config.toml
input = "log_mel"
spec_augment = true
decoder_kv_group_size = 2
decoder_prefix_bidirectional = false
grad_clip = 3.0
batch_size = 64
Rows from block 7 of the audio encoder of a small encoder-decoder audio transcriber, named by matrix and row number. Each number is 128 + 24 x the weight over its row's rms, rounded and kept within 0 to 255. All counts start at 0. Numbers have three digits each.
After each channel's rows are labels from the 100 clips, of 14976, where the channel reaches its highest value: "responds to" is what is common among them; "lies over" is the class under the peak. Only what is clearly more common there than usual is listed. The data: phrases spoken by 400 fixed synthetic voices. In brackets: how many of the 100, against the usual share in percent.
# conv: pointwise conv (encoder.blocks.7.conv.weight, 384x384x1), inputs 96-191

conv.308:108143174160126131172130133109117112109160109159102148111113148151134105134114104107118145072136088088091155091133151131158159111126094119119170122111165112092119131131116134160123137136121142145148125151108083112148106090104153102075102081086122120131124134150102179134123167148122171125
responds to: /ɝ/ (69 vs 43); reverberation (60 vs 34.9)
lies over: /ɝ/ (43 vs 2.8)

conv.332:151130123179126082104132114118114145113092157148128125133119143161145129094151133138123135125151138167149136127124127108138121112149122146141122123121129152165103094078143137129095139096156134167135195189138132144131140118082122126107107073119101133159125134132122158139142113157138112162
responds to: /oʊ/ (79 vs 36.6); /ɛ/ (74 vs 34.4); /j/ (49 vs 10.7); text has "yellow" (45 vs 1.8)
lies over: /oʊ/ (62 vs 3.4); /ə/ (34 vs 1)

conv.197:058120135145123141140111138161127142138146119109145117135102153118124126106096097134125109141125139147115116127113124127115109148140124117129116097135129141124133127093092137123107164140150141126143105142119162128138110080188121130161119101149137122132145134094144156173107155114157130113
responds to: /u/ (56 vs 19.7); /j/ (42 vs 10.7); /ʒ/ (35 vs 3.5); text has "usual" (34 vs 1.8)
lies over: /u/ (53 vs 1.6)

conv.65:134146114126155104185131128151123116139111141125147088143095164142092130127146144109137093126135122146158110108106112131089111139144128132118075110141104164102100066164089126132093105114137099119121136141148124128148147147171120152101109082135129125136114130092167086103157107096124131159
responds to: /oʊ/ (77 vs 36.6)
lies over: /oʊ/ (57 vs 3.4)

conv.220:106107116160136125111085117176120114144163105153177151136171135116139164090127138152080150078205134127109127109151099121157169138079116120104104127124152136131098126133101140126135196106135174104099122148131137086086128110145123100105121154115157137131129110159140113160118101117173089097
responds to: /ɑ/ (69 vs 32.8); text has "cancel" (30 vs 1.8)
lies over: /n/ (67 vs 2.3)

conv.265:109127100120119123144117138150126130121105177109159070112141155115112117086140133098114105138105121147100089110134128132109123130105142114133128099129152123095124121136160110172114134134148148136134154080127145106143145139106111134117114118100154141160093140102136149135142109095104095158
responds to: /i/ (78 vs 33.2); /v/ (52 vs 21.1); fast speaker (51 vs 22.5); /ð/ (37 vs 15.3)
lies over: /i/ (72 vs 2.3); /ɪ/ (28 vs 2.5)

conv.303:119138132143148168104140080154117120128094123147127129121143100152118089164116116126083118107099179142123144139148123152144138146106145126077112153103119112140101126106074109103110147136105161177115124111129144149125122137120109162129123086155165130112129097140122116101176166097128100139
responds to: /g/ (60 vs 16.5); text has "bag" (41 vs 2.1)
lies over: /g/ (55 vs 0.4); /aɪ/ (32 vs 2.9)

conv.293:134123108142085117115117145074116144097114141092054143105141083076104123089141093080123100171124102149064131132150097116100161151104125138147116124115141123132104092110109152129139132111150137156136085145106109104111102154132126108104110092081099114164176087100131161177100148104132096159
responds to: /u/ (43 vs 19.7); text has "next" (28 vs 1.8)
lies over: /t/ (72 vs 4.3); /u/ (26 vs 1.6)

conv.107:150103125118127103132170103140145111140139085119190127116147136151138109138134102137103129029154110120106097127166101134183140113081175142089103141078125138124115110150136125152133168157140160133100093115170106121107095147128129111145114128143108149165107124144138133091146106125161173115
responds to: /ɪ/ (69 vs 43.8); /tʃ/ (53 vs 17.9); /dʒ/ (41 vs 12.7)
lies over: /tʃ/ (43 vs 1); /dʒ/ (32 vs 0.6)

conv.235:103061110144117133094127132091160118127096136110130125118140132138136091165134135122139102131137101123094075120085134193095141138143120150117110085112119094142128127146152142139117127118094099117096170141130125131095110128115149153151157114110108147154131100106097090156140086131100139169
responds to: /w/ (87 vs 27.7)
lies over: /ə/ (29 vs 1)

conv.375:143129102126151118122120123121129107151118132145129145169140148125102105141108110102139128138156117178152119147105118103119156093156166085093091133140112160096125168089137135075088097160112100107135142094161124108110131098153118142088123115158110149144107147132134128138117077114096123125
responds to: /ɑ/ (70 vs 32.8); text has "garden" (27 vs 1.9)
lies over: /n/ (34 vs 2.3)

conv.380:122140155118108112107117114134141103121095131168150161129167156138115098134097066153096119115137102116113153127112104103166126104120125114151122102135111121105119103112156110130134096127082111107155145107096145181120099123129141121115121127133145128143129163107110127103127166164138146128
responds to: /ɹ/ (100 vs 58.2); /aɪ/ (81 vs 29.1); text has "right" (45 vs 2.1); text has "driver" (27 vs 1.9)
lies over: /aɪ/ (70 vs 2.9)

conv.274:135124094156102134130105163082092118164074120083162144135095130125154167116126110117141142137134136138163114144112146132131138118131137148126122126137111095128129116118127144167129116114063166148112123142123069111147097138072156100139152138138145106059144137096123127132137135105107144104
responds to: /aɪ/ (84 vs 29.1); text has "likes" (34 vs 1.9)
lies over: /aɪ/ (52 vs 2.9)

conv.351:112146126151162117154125122127111124103130104115100140110161134125180129088123111154157152102132149143105140134129095096141128133115121096126155103111124132113105112104143108139119121148105137154155169074112162122130146103105120096161104189091086162145138143120122147094128102091157057141
responds to: /h/ (61 vs 25)
lies over: /h/ (38 vs 0.7)

conv.24:140132135125130144108125112151134137113149155076152076144112077118172091114069118141128125083148177087145073134127118118099131123142153139149141150092138170180143112122119097106078084113139138131119110165135095159092130103110130107116114118148090110110113092106118090123121089127122077122
responds to: pink noise (53 vs 12.2)
lies over: silence (80 vs 37.6)

conv.58:135150133128105096105128098164125119140123107101127098089176147120127124127139136144118093132111115134126072136152099139149146113100103091123109121132134128121137161106122112119125124150111149135094121087125125059148105144126085116107123165067123137159114150103146147114109151075114140163
responds to: /ɝ/ (78 vs 43); /h/ (58 vs 25)
lies over: /h/ (52 vs 0.7)

conv.151:097093095127096083105153140139158124124131142130102112103081124092148115103100113122154119151142112087170118132128123128124159132118137084111166114138153117148123160160124107115145114098167119137140134131124128082173074130111113128125114141125131148143119128133117145169087136085153113077
responds to: /ɹ/ (97 vs 58.2); /i/ (61 vs 33.2); /g/ (56 vs 16.5); text has "green" (49 vs 2)
lies over: /ɹ/ (46 vs 2.1); /i/ (37 vs 2.3)

conv.167:162109142105099145091142145104139163122126145124154150096112136121126100123121087091122111115150124113100098143122108144099144109135152170098080108106123167113155131123141136157141124122131117095137138126136086090136125122148114113180173136093131082120186128163107161119133137160158096123
responds to: pink noise (34 vs 12.2)
lies over: /t/ (43 vs 4.3)

conv.204:065112120162118156107144168117090153160112159104092106107118124131127096120130101125100100166080129110130152124125130099117083123139136134132101120133073182156123110113150097109132095137143110124133134087097177113076083118168156128166127133145140057135149119160109160112102122086134137160
responds to: reverberation (69 vs 34.9)
lies over: /t/ (84 vs 4.3)

conv.138:109085106109116135121132092118147165114146074138130115092123115121100135150099135146131111130118154103125117141184134103132152148150157107124134104107116138197136118150111171073082131132132162098114142150125129117111077108119147143130082128120095142161145131123110113091125124174131139121
responds to: /g/ (45 vs 16.5); /ʊ/ (42 vs 9.3); text has "good" (36 vs 2.1)
lies over: /d/ (44 vs 1.5)

conv.236:128128163105133127125133153126094098131146055079122154137108144112144140128171127117123122132115111130117103179140119156180155125116104152129142090104112112126128155150095100145148130120108088151159154120137155091128120149116153171138127162107163113152161096105122118109114121099143096106
responds to: /d/ (100 vs 53.2); /ə/ (64 vs 33.3); /g/ (57 vs 16.5); text has "garden" (52 vs 1.9)
lies over: /d/ (97 vs 1.5)

conv.273:127133126142143066076147160124134162078116107167105135114158159104116105197144126179115144109124106123119110123144150136120132100076142143148158153119153115095101169154115100081139100151113151133113095108123122093115083143134117103155126071122138130165108140140113159104144197158135151102
responds to: /tʃ/ (56 vs 17.9)
lies over: /ɝ/ (47 vs 2.8)

conv.157:105118111114146130152120115122111109148120165130102162127116131135122093135074145169125122115165116129134104126115127131123135101125149135128129170153144160134143107109110143099127151115093157114170160120102096085129164160084108103143109097103122105127181103070101108125129101121125088134
responds to: /ə/ (100 vs 33.3); text has "alarm" (28 vs 1.9)
lies over: /l/ (43 vs 2.3)

conv.338:136156093127152150078123124092071123084172163120140127142160172098102126162095127103148153147138078136096122111129126092124159144175127106134129136147126112139093128126108118133087135123144125141124127130139146132131140080106152167128109072111148125160165126162114089111108110084150138098
responds to: /k/ (98 vs 46.6); /ʊ/ (51 vs 9.3); text has "doctor" (32 vs 1.9); text has "book" (27 vs 1.9)
lies over: /k/ (97 vs 2.9)

conv.233:120093132171115106135070104131134107142084127115117125154150126110092143144139108154149101160125123111104101133154142139166142120111129169110087139107125146092147096131154120122146147116128074098132131114119152094127093097124093130122121168150115171156133134142132137144119100119199166127
responds to: /ɑ/ (61 vs 32.8); /p/ (61 vs 34.8)
lies over: /ɑ/ (57 vs 2.9); /æ/ (41 vs 2.3)

conv.52:091088121140127124123170181110160099121163156162129110099137129120116161129154126123138136152109101132132128132105119137166142136154122111142128124156119062095156117094160105147145164155119151119133086088091119122119100103106116160140141145149119115102072136128148144155145146130142116116
responds to: /ə/ (94 vs 33.3); /s/ (87 vs 52.5); /f/ (85 vs 29.7); /ɔ/ (75 vs 27.8)
lies over: /s/ (76 vs 3.1)

conv.140:126162128136114094114134104132158125128108104131123085146137155116099100145132116109129106124139126091195157121135125136141114117088121129145170111112114125114126111164112085122155138107121134136083142121150139098156117144103113146152095125134082124142115125089096099157108129098142070127
responds to: reverberation (70 vs 34.9)
lies over: /ɹ/ (34 vs 2.1); /w/ (30 vs 0.8)

conv.192:118147158131144124094152099140101123186123108144132117113160106128087129151124143158142083153129123122145139141144083120158085125153084099139114184106157189133187135108129147183163129147151117148161133070104115139130154167076088140126141162124130121147100126107135115106143124092199138104
responds to: /tʃ/ (51 vs 17.9); pink noise (42 vs 12.2); /ʃ/ (35 vs 16.4)
lies over: /tʃ/ (44 vs 1); /ʃ/ (26 vs 0.7)

conv.31:115101108113110148065156098114140150132126146145114113161135123143143113161150096143134117148153121131119111157105111107105114139115119096093137079096130121142099111142124107149088157109097126115114086121134133113165126077102095086113122098120125159151112100107139133108128145091092147135
responds to: /ɪ/ (98 vs 43.8); fast speaker (55 vs 22.5); /v/ (51 vs 21.1); text has "river" (36 vs 1.8)
lies over: /ɪ/ (64 vs 2.5)

conv.350:142146129134063130113134135079120079138159118155134080146142119109159118087111107131122118166074160166159171121123118109156130164125166125134079153150142137111072137134094107127123129147079111128132155129120124141207111123169149141107103124133102161141132132127109118186114114100121136147
responds to: /k/ (93 vs 46.6); /ɑ/ (69 vs 32.8); text has "likes" (27 vs 1.9)
lies over: /k/ (82 vs 2.9)

conv.208:134088124130137135138097117138100081114109108121124131091108128129156143144124076120133131139144120093090128172136139079159096101201121130090138165131123111124099145167135166185123098130106111128115123145108129086122138181092126134118139108120138087115171103123131113145096147118133119159
responds to: pink noise (34 vs 12.2)
lies over: silence (62 vs 37.6)

conv.59:124133180147134078142150129152111158119158125102170128112130115115153133114083118107114120069082165100102123145114140126103122137117124111139085137126141144116119047115117165129097088159119088144066116092125099100125135159125092118099115134139156100071148137094108103171128119108097149134
responds to: /i/ (90 vs 33.2); /ʃ/ (45 vs 16.4); text has "she" (36 vs 2.2)
lies over: /i/ (76 vs 2.3)

conv.209:111158152155108126146130144161147097122116126136141076088164093150128109103133123059080114119110138147148151138064135116170129119116096123141124136132110139123161174130125158129147130142083125108120139127120138149109121159136155121123153171107095153156120149126168122149126133107156124117
responds to: /i/ (68 vs 33.2); /w/ (60 vs 27.7); /v/ (44 vs 21.1); text has "wheel" (30 vs 1.9)
lies over: /i/ (47 vs 2.3); /v/ (33 vs 0.5)

conv.203:119120133108133092119142138097165122133143065153140141162126147154183133130101124148155130105146114111102123079133152123109169143121117104139129129195126123147137120153138110103128129108146102163117163095122127113111129152122137113119124113083162097136132095160112184172129117112151120127
responds to: /u/ (83 vs 19.7); /m/ (56 vs 26.8); /j/ (52 vs 10.7); /v/ (51 vs 21.1)
lies over: /u/ (76 vs 1.6)

conv.40:118105147142102125149122181171161157114124137155123113129124149106109120120137128111113147141103152136107109136147127149114169108149150146153088096146121102152139158117110140105098142139153110137143124096112130135183113151105125143131164106141139135132133164154113125139111128092124136148
responds to: /w/ (62 vs 27.7); /i/ (62 vs 33.2); text has "wheel" (47 vs 1.9)
lies over: /i/ (41 vs 2.3); /eɪ/ (34 vs 2.6)

conv.99:087116120174128106134131161154129132092099108155094074184134127110120147160143129101168153095112117137145111066098086123144186129141140143145111111111097105089126163128064077119114144112139098139130119115121137114150142167124089110118145084139151174091109149101124124094153160072161074158
responds to: /tʃ/ (97 vs 17.9); /ɝ/ (96 vs 43); /i/ (76 vs 33.2); text has "teacher" (61 vs 1.8)
lies over: /ɝ/ (93 vs 2.8)

conv.299:127089106120121139112131095164154131113130151111124109133133135118110137126143117093151137132133159125165099153143139102143151131165122126100128126162138127164152134106149171161115101128136135107130138147076121123125156160117118157152119164097171145138080101101127110153123087109155189116
responds to: /t/ (99 vs 65.4); /d/ (97 vs 53.2); /ə/ (92 vs 33.3); /eɪ/ (90 vs 28.2)
lies over: /d/ (47 vs 1.5); /eɪ/ (45 vs 2.6)

conv.9:109145116137170118094115149164107109139104075111134099107125097157141146132112156159118141108051129111123100129101131081112077160113127115094123102131156158121139126141089095125122136155141104096128101154135166132116155122128166083140150140115152116114136118130127108149142108119096122163
responds to: reverberation (76 vs 34.9); /æ/ (60 vs 28.4); /θ/ (31 vs 9); text has "path" (26 vs 1.8)
lies over: /t/ (25 vs 4.3)

conv.61:122157159162117109138100125121146122070132090147162112099132090163118169101151143118174152103128093127167144098157092097147105128127139131077131104172132119127095133070084077103108111091101149110137096124129131127123137145136121122105129120128122115110126136134087141096096108159164112127
responds to: /ɛ/ (67 vs 34.4); fast speaker (51 vs 22.5)
lies over: /ɹ/ (49 vs 2.1)

conv.122:126114125135138128124152151143107139167149127114133134112127117130113126117138176160115121097208134168107147135082110128126134153097136101166098115140151138130116174153148103098121162131101113141136152165118146118140119127125137118078101101102159122134137131129098111145121090085128136125
responds to: /tʃ/ (44 vs 17.9); text has "child" (32 vs 1.8)
lies over: /l/ (44 vs 2.3); /ɹ/ (38 vs 2.1)

conv.246:129090122150162148183130143120141152162126138150128131106164133153132135107151133094142117130088153139079124140080109125159133096118118176101136113135146098111154142162113121185093118108088132103119103105127116127116071091155102143106111128125083155133174106135150143150147178146095142110
responds to: /i/ (66 vs 33.2); /u/ (47 vs 19.7); /z/ (47 vs 20.1); /j/ (41 vs 10.7)
lies over: /u/ (38 vs 1.6); /z/ (29 vs 0.6)

conv.48:135141157107101104138121070123136132129091115144126120128109148179135116163189116177124177118104110156147119150083075087122156135115119171117113152110145152082123162126145152111121119125160122101112122110099112119140138131159127153196091170086087142126126111172130118085179160130131104154
responds to: /ɪ/ (72 vs 43.8)
lies over: /n/ (44 vs 2.3)

conv.358:115123134125103130115158124131119111124110097086106111098125104148152142144123090162149137154109153093114117138071148106098127157135118112150154104103124128107111126123100104119140141134122111144150132116159147137136073119089112104089132096126077108106065111127105094103101148130117148108
responds to: /t/ (100 vs 65.4); /s/ (90 vs 52.5); /ɑ/ (63 vs 32.8); pink noise (31 vs 12.2)
lies over: /t/ (97 vs 4.3)

conv.73:122124082116125139115140183103140110051137102104134181142128131103087124132153146150120128166066137086124107153141115115081165131146137157163155163112121133107128166138117133107142113102115112133122144096121118111107138142142143122125135110146116117125137117151145178148090096138134127110
responds to: /t/ (100 vs 65.4); /s/ (99 vs 52.5); /ɑ/ (61 vs 32.8); white noise (41 vs 12.3)
lies over: /t/ (98 vs 4.3)

conv.139:102158127120145103137138149122085172125141119129087116116116154128108134123134076107117116129098125103142095114110081127120143112109120139098124115126081088090098116133109117119106131136121169161179141148118114125131077136123150110164118126128124112115127150105094108138148090148114103152
responds to: /b/ (64 vs 36.6); /ð/ (49 vs 15.3); /ʌ/ (38 vs 15.2); text has "brother" (31 vs 2.2)
lies over: /ɝ/ (40 vs 2.8)

conv.16:143119134138152115122148143128116133081164104111110130145080108113112120118138148101156096163132147138107066105133146119158167135132105135174099142122170183135134122135129141158106133134122134116122120070127141131089125149065117137148146154157162117128180117136138118128134118116136109135
responds to: /t/ (99 vs 65.4); /ɑ/ (60 vs 32.8); /tʃ/ (58 vs 17.9); /w/ (57 vs 27.7)
lies over: /t/ (96 vs 4.3)

conv.363:149142116125158133141140126143088101097127150056100143130117168151138134106139125143147148099098091098096100151164124121109114118104178106150094129108126159114110111133138150093088146112134127102165090149151169107130123099108118091115123098126102121147105126092105131115109123124093138150
responds to: /p/ (78 vs 34.8); text has "help" (27 vs 2)
lies over: /p/ (62 vs 1.8)

conv.137:125153129093129144122125124129156112098108118118103130121086143123118128114127147130152158118141156124129145115151156140103145144176143140134115092118113150086103129134130171101140114085123102161075096099157089102115123126169160132192173140138124127111132146157161169150142110117131146126
responds to: reverberation (76 vs 34.9)
lies over: /t/ (52 vs 4.3)

conv.255:119146100134082122122127116135118134127124086146110101134113165143114104167110134101174100152115132134122164112147126114163114138189142143103102140137072115080105137118087138118144150137122106108145105133110116180140153108131148119098156120106105081101129133091094113142065124078131122092
responds to: /tʃ/ (49 vs 17.9)
lies over: /k/ (31 vs 2.9); /tʃ/ (26 vs 1)

conv.346:103157130106149074110134164104148108134046172156132143118128120167128165122111141065123132111090107114142144066098148127150095146133162153137149154121113123169137111119098127125131129151095138144172120101135126142167132114078105139118114106136166119101127129141116133103114107121104094113
responds to: /p/ (84 vs 34.8); text has "open" (31 vs 2); text has "repeat" (30 vs 2.1)
lies over: /ə/ (33 vs 1); /p/ (26 vs 1.8)

conv.145:080126123116099139137117142167156149142117148098134076126143100148145108094117132084108145053165131108127147148148168158130163143069126108117115096118116107105110103171124146126143132133103134088123125135141126127109103083122118169116147089131157081092118158128149121149128116126126157161
responds to: /i/ (86 vs 33.2); /ɪ/ (69 vs 43.8); /b/ (61 vs 36.6); text has "repeat" (38 vs 2.1)
lies over: /i/ (39 vs 2.3); /p/ (31 vs 1.8)

conv.178:122164166173111141133151129102060100142121133115146111111107150134096106117118106103157109146117095083126150120133114120175148081147133124116125105138122094147140133117139130140134125114094137147093136109096120153133127149100145122160131068092145128099153101089130124126159128079127115139
responds to: /ə/ (68 vs 33.3)
lies over: /ə/ (43 vs 1)

conv.373:095180133074124104114096104135132112122108143104151122096100138140116149160133167189150112136101134129111140078117102113143124182143144123130170107157137104161080149152150127115140127140130128122150121161109141120118125121161103076143114128152129180125158153121166138125154105123136140089
responds to: /i/ (100 vs 33.2); /ɹ/ (96 vs 58.2); /θ/ (50 vs 9); text has "three" (46 vs 1.9)
lies over: /i/ (100 vs 2.3)

conv.141:093165151131126119133175111103126155110117142144135145097144132167088102133135168151116105109102153106120124140138114111127119152126143109101110164094156071128100115134125112155152169103169147161130092095123137162131100128096140106108102104139130203135155049131124171115148133100178115141
responds to: /u/ (84 vs 19.7)
lies over: /u/ (82 vs 1.6)

conv.179:147124077111167146127066123100092138144118146129141138127140121107144140154152152054106118164148130143116115126134126112146156144121157071157146120158106112133110143133154122152130181157131105126134178149116107122109144115119118125097128131151136125202171123138079145109130144148113082140
responds to: reverberation (88 vs 34.9); /s/ (79 vs 52.5); /θ/ (31 vs 9); /ŋ/ (31 vs 9.2)
lies over: /t/ (64 vs 4.3); /k/ (33 vs 2.9)

conv.264:064129093169139109104136107095090181140102162117119117111101149136102134155114143147140089148146168116102136111128085116093108106118123146121093112121124140133120134133118150090113106128148108095123124120084108111102149092113097131127084109087127151162125131136138168128088111131104131143
responds to: /u/ (48 vs 19.7); /g/ (43 vs 16.5); /j/ (41 vs 10.7); text has "music" (28 vs 2)
lies over: /u/ (39 vs 1.6)

conv.251:136121129124105136108129103114116114119117151108107087133116146142104152109133086133117125129142172137143119114127117142101130141068183153148148132085097129168152086124138107095084138116142144156127133148173125161120116123104159143106111105096151125091169100152092122099088059102108117169
responds to: /p/ (81 vs 34.8); /ʌ/ (66 vs 15.2); /m/ (66 vs 26.8); /dʒ/ (53 vs 12.7)
lies over: /m/ (54 vs 0.8)

conv.201:167133121132119115111126128117170145116142118145098087117097094127151141119105089127105141082113147140108125142128093106120090129117145092106123121121123112108106167067110123118162187101079167166127137132136122184112080127125097139116166131124120124149123140131144139108099148086090096106
responds to: /p/ (60 vs 34.8); /ʃ/ (48 vs 16.4); /ɔɪ/ (38 vs 5.7); /ʊ/ (37 vs 9.3)
lies over: /ʊ/ (36 vs 0.5); /ɔɪ/ (31 vs 0.6)

conv.104:106144116109140124152122108120112105077162095138126144098124140100143122138129091120095111121123123132171167103143141166122134107144087119105137112159132134114109128125172138141144126122127137114096153110122099142125146086120171144095143178114120103128135148167113157181169084079159143155
responds to: /f/ (96 vs 29.7); clipping (36 vs 7.9)
lies over: /ɔ/ (34 vs 2.4); /aɪ/ (29 vs 2.9)

conv.70:157132120148110076149108099191117119092112113145151125146128143106158128134130087128121101123130132114164096103121111142094129094135098146114093092137198120100151176139106069127059106137109149134136141128153163085134100164135114143151143145121167122127092116190112135125126142108117128177
responds to: /ɝ/ (92 vs 43); /ʌ/ (48 vs 15.2); child-like voice (45 vs 22.2); /ð/ (39 vs 15.3)
lies over: /ɝ/ (51 vs 2.8)

conv.301:147139097151129137163119112166131121111130147110125116115103172138120106055119142093125155092118173115127098130119169143086123105118150180094127131149141155125137122096107144105140106116117172117141091121125118130164107148136104197106109132103121151136122167163107120124130131137167150125
responds to: /ɑ/ (74 vs 32.8)
lies over: /ɑ/ (70 vs 2.9); /æ/ (25 vs 2.3)

conv.78:115177091135142148126129167152130103176148119116106128145106116118133100113139107141078108148171109108103117098141115157145123150096148134138113160143129125104130114111140143147136103153166101094152091088103130101136101097134081115122147122154159136135139109160143090128113144097160152135
responds to: /aɪ/ (77 vs 29.1); reverberation (61 vs 34.9)
lies over: /aɪ/ (70 vs 2.9)

conv.376:116165096146116114100089101103096171132139155110134130121095129105123115107174144072174104143109125092112150100131139110108129123142115124144144124131145122106183094093127147162121138134127125118171132086104110097162121118118115133176136116091133088115120146121064152110125106148134150110
responds to: /b/ (70 vs 36.6); /g/ (51 vs 16.5)
lies over: /b/ (33 vs 0.9); /g/ (27 vs 0.4)

conv.47:134156113142142147124127145055191115101081128101107124135133127103176154132143127089139137093131158139138096118134075107079082158160099148139121126176130131137139109098154130128143182136118173155095105142164144128143119092154139119119131118122110134117132126114104152095130145107097136099
responds to: /p/ (100 vs 34.8); /ʌ/ (53 vs 15.2); rumble (31 vs 13)
lies over: /p/ (100 vs 1.8)

conv.277:145098141120127103144136154162146087120122108119100154124140151150141169143156118151144108121146124120075145178119124122147127111094114125103118120153139116124152126143146128125118125114102075159131101163115137107125108142138156139089109127122133107156130118096105117153098109162140142102
responds to: /d/ (84 vs 53.2); /z/ (79 vs 20.1); /h/ (53 vs 25); text has "holds" (35 vs 2)
lies over: /z/ (73 vs 0.6)

conv.223:128097123150114137155161125027110099141105120130121134122109117107120113152156119136134145149100139173130121104110159085132172122163132099101129172110135116135145089135176143102083110110157158114128102166125109096124135155134130093169128121123087122072144097141110125122172104117162117167
responds to: /aɪ/ (70 vs 29.1); /v/ (51 vs 21.1)
lies over: /v/ (26 vs 0.5)

conv.174:146157115134155099136157129082141134128113119144133125127094136132139165179110149117153168121126098130145174143159141110135110117161137129126100109118105137161118092136131117106126122110062120136147151137101141127133110143149139140107104150117145104134137093125160121125098154150135130132
responds to: reverberation (64 vs 34.9)
lies over: /t/ (35 vs 4.3)

conv.362:145148090115084104080119123124125112119130115130113149131086114099111126091110122141134185160120153095100116137147151136155088183090068132102113091127102149112075093138131117108080137173110129132132109151109124091158099146158110123096107163097136122128136121132090104151160165114117165153
responds to: /g/ (40 vs 16.5); text has "robot" (32 vs 1.9); /ʊ/ (27 vs 9.3)
lies over: /d/ (38 vs 1.5)

conv.153:126139084145136080121128121105118114146136108132124135117155129118157122112142144098090127101128094122129122123148114110152114110162135138103171099116103151128112095142103123137132096152141124137104125111130155122097118115119138147076123160152126074109120129139126122155100170123092143111
responds to: /aɪ/ (88 vs 29.1); reverberation (69 vs 34.9); /tʃ/ (56 vs 17.9); text has "child" (48 vs 1.8)
lies over: /aɪ/ (82 vs 2.9)

conv.218:126112081125145150091136104134169156140123101126104123127115093095132135092135143161092114131126128173167177121150120132144098130148133147093163086095120121143115152139165109117088158124139114123139083132102112142126103108131151145115113095122092129096112119134106124149163078125129149146
responds to: /ɪ/ (100 vs 43.8); /b/ (70 vs 36.6); /j/ (49 vs 10.7); text has "beyond" (42 vs 2)
lies over: /j/ (35 vs 0.3)

conv.1:093117111130155128126150122142104138135111094116100132119108129084127110152126130133119094122109107144128120107113161157117085116141098153141103079122165148136113100103100091111110104122097144086133125133122052142145120146097161127127088107122154114097144114142118107133104126079112128177
responds to: /ɪ/ (89 vs 43.8); /z/ (70 vs 20.1); /h/ (58 vs 25); text has "his" (31 vs 2)
lies over: /z/ (47 vs 0.6)

conv.230:134174147100143148129066115091140106132143146139099152088148110140130143108121165118102122139117105109100146110114137148105100108103086109145172078141102137124128130136136146118094131124138170124133139086118126073129121132109100141145135146108170116152139153154169119147141130096165115155
responds to: /h/ (67 vs 25); /ɔ/ (56 vs 27.8); text has "horse" (30 vs 2)
lies over: /ɔ/ (52 vs 2.4)

conv.91:144163127145153138111118125104143128123135152079180095103147138184142166078114102124159123107125138084136115103141135097152135117090142143140103109126133133133116133136108101124122184170172089133132122101077168101156114146109099132120136098128144162116105104063109149120166154077138123128
responds to: /p/ (100 vs 34.8); /ɪ/ (72 vs 43.8); text has "repeat" (36 vs 2.1)
lies over: /p/ (82 vs 1.8)

conv.252:130104111106109113121171100111164136097112121102128100130157153124098125109133168169119137177144094102142093173148137108119084125123167124120102119121119124079092140123132123116166097098099151145092127120122123107115105105139149119102138117129096135107127104155146126134185104133135141119
responds to: reverberation (72 vs 34.9); white noise (32 vs 12.3)
lies over: silence (84 vs 37.6)

conv.268:165136125196147104138120169081144098110105145110097088145160141139134113144127117154154163152108121146143123131104136121099125142099094142106131128131138123111180139082119103130112107133112161164105121151141136165119119130162142143085145126130087122120121143155122179153152148139148141101
responds to: /ɝ/ (87 vs 43); /aʊ/ (56 vs 14.8); text has "flower" (27 vs 1.9); text has "our" (27 vs 2)
lies over: /ɝ/ (77 vs 2.8)

conv.345:083112103143130133149155094138093120171090096109147090167109126169119144142148103113151140084123127166100100145163115129079093100122078166125140147138140119119094133103131148162129081145150130136080093150147114124062120120117131092135150103132142080125117177152126154128149141098167140097
responds to: /ɛ/ (80 vs 34.4)
lies over: /ɛ/ (28 vs 2.3)

conv.32:110079132102146119149146132163136141114125137152136185125119088094116159113113119154115077136152091122150146113112127120136140153121140094144103109139091134065143035131176103134140094143173148101173097098098166127155102136166123090120119063155112173117136156128136163138079162122134102118
responds to: /ɪ/ (78 vs 43.8); /f/ (67 vs 29.7); /ʃ/ (52 vs 16.4); text has "fish" (41 vs 2)
lies over: /ɪ/ (70 vs 2.5)

conv.189:113147152116127121108173091121099187113114135116129180090110086123128115083144114144190060144160101108144105102135140134137132092147121134118100122131145082080153152124103147142132102127128138105106146099135139108127140143107088117124136153123127109134147145119124075088141161137157157110
responds to: /ɪ/ (70 vs 43.8); text has "six" (30 vs 2)
lies over: /ɪ/ (48 vs 2.5)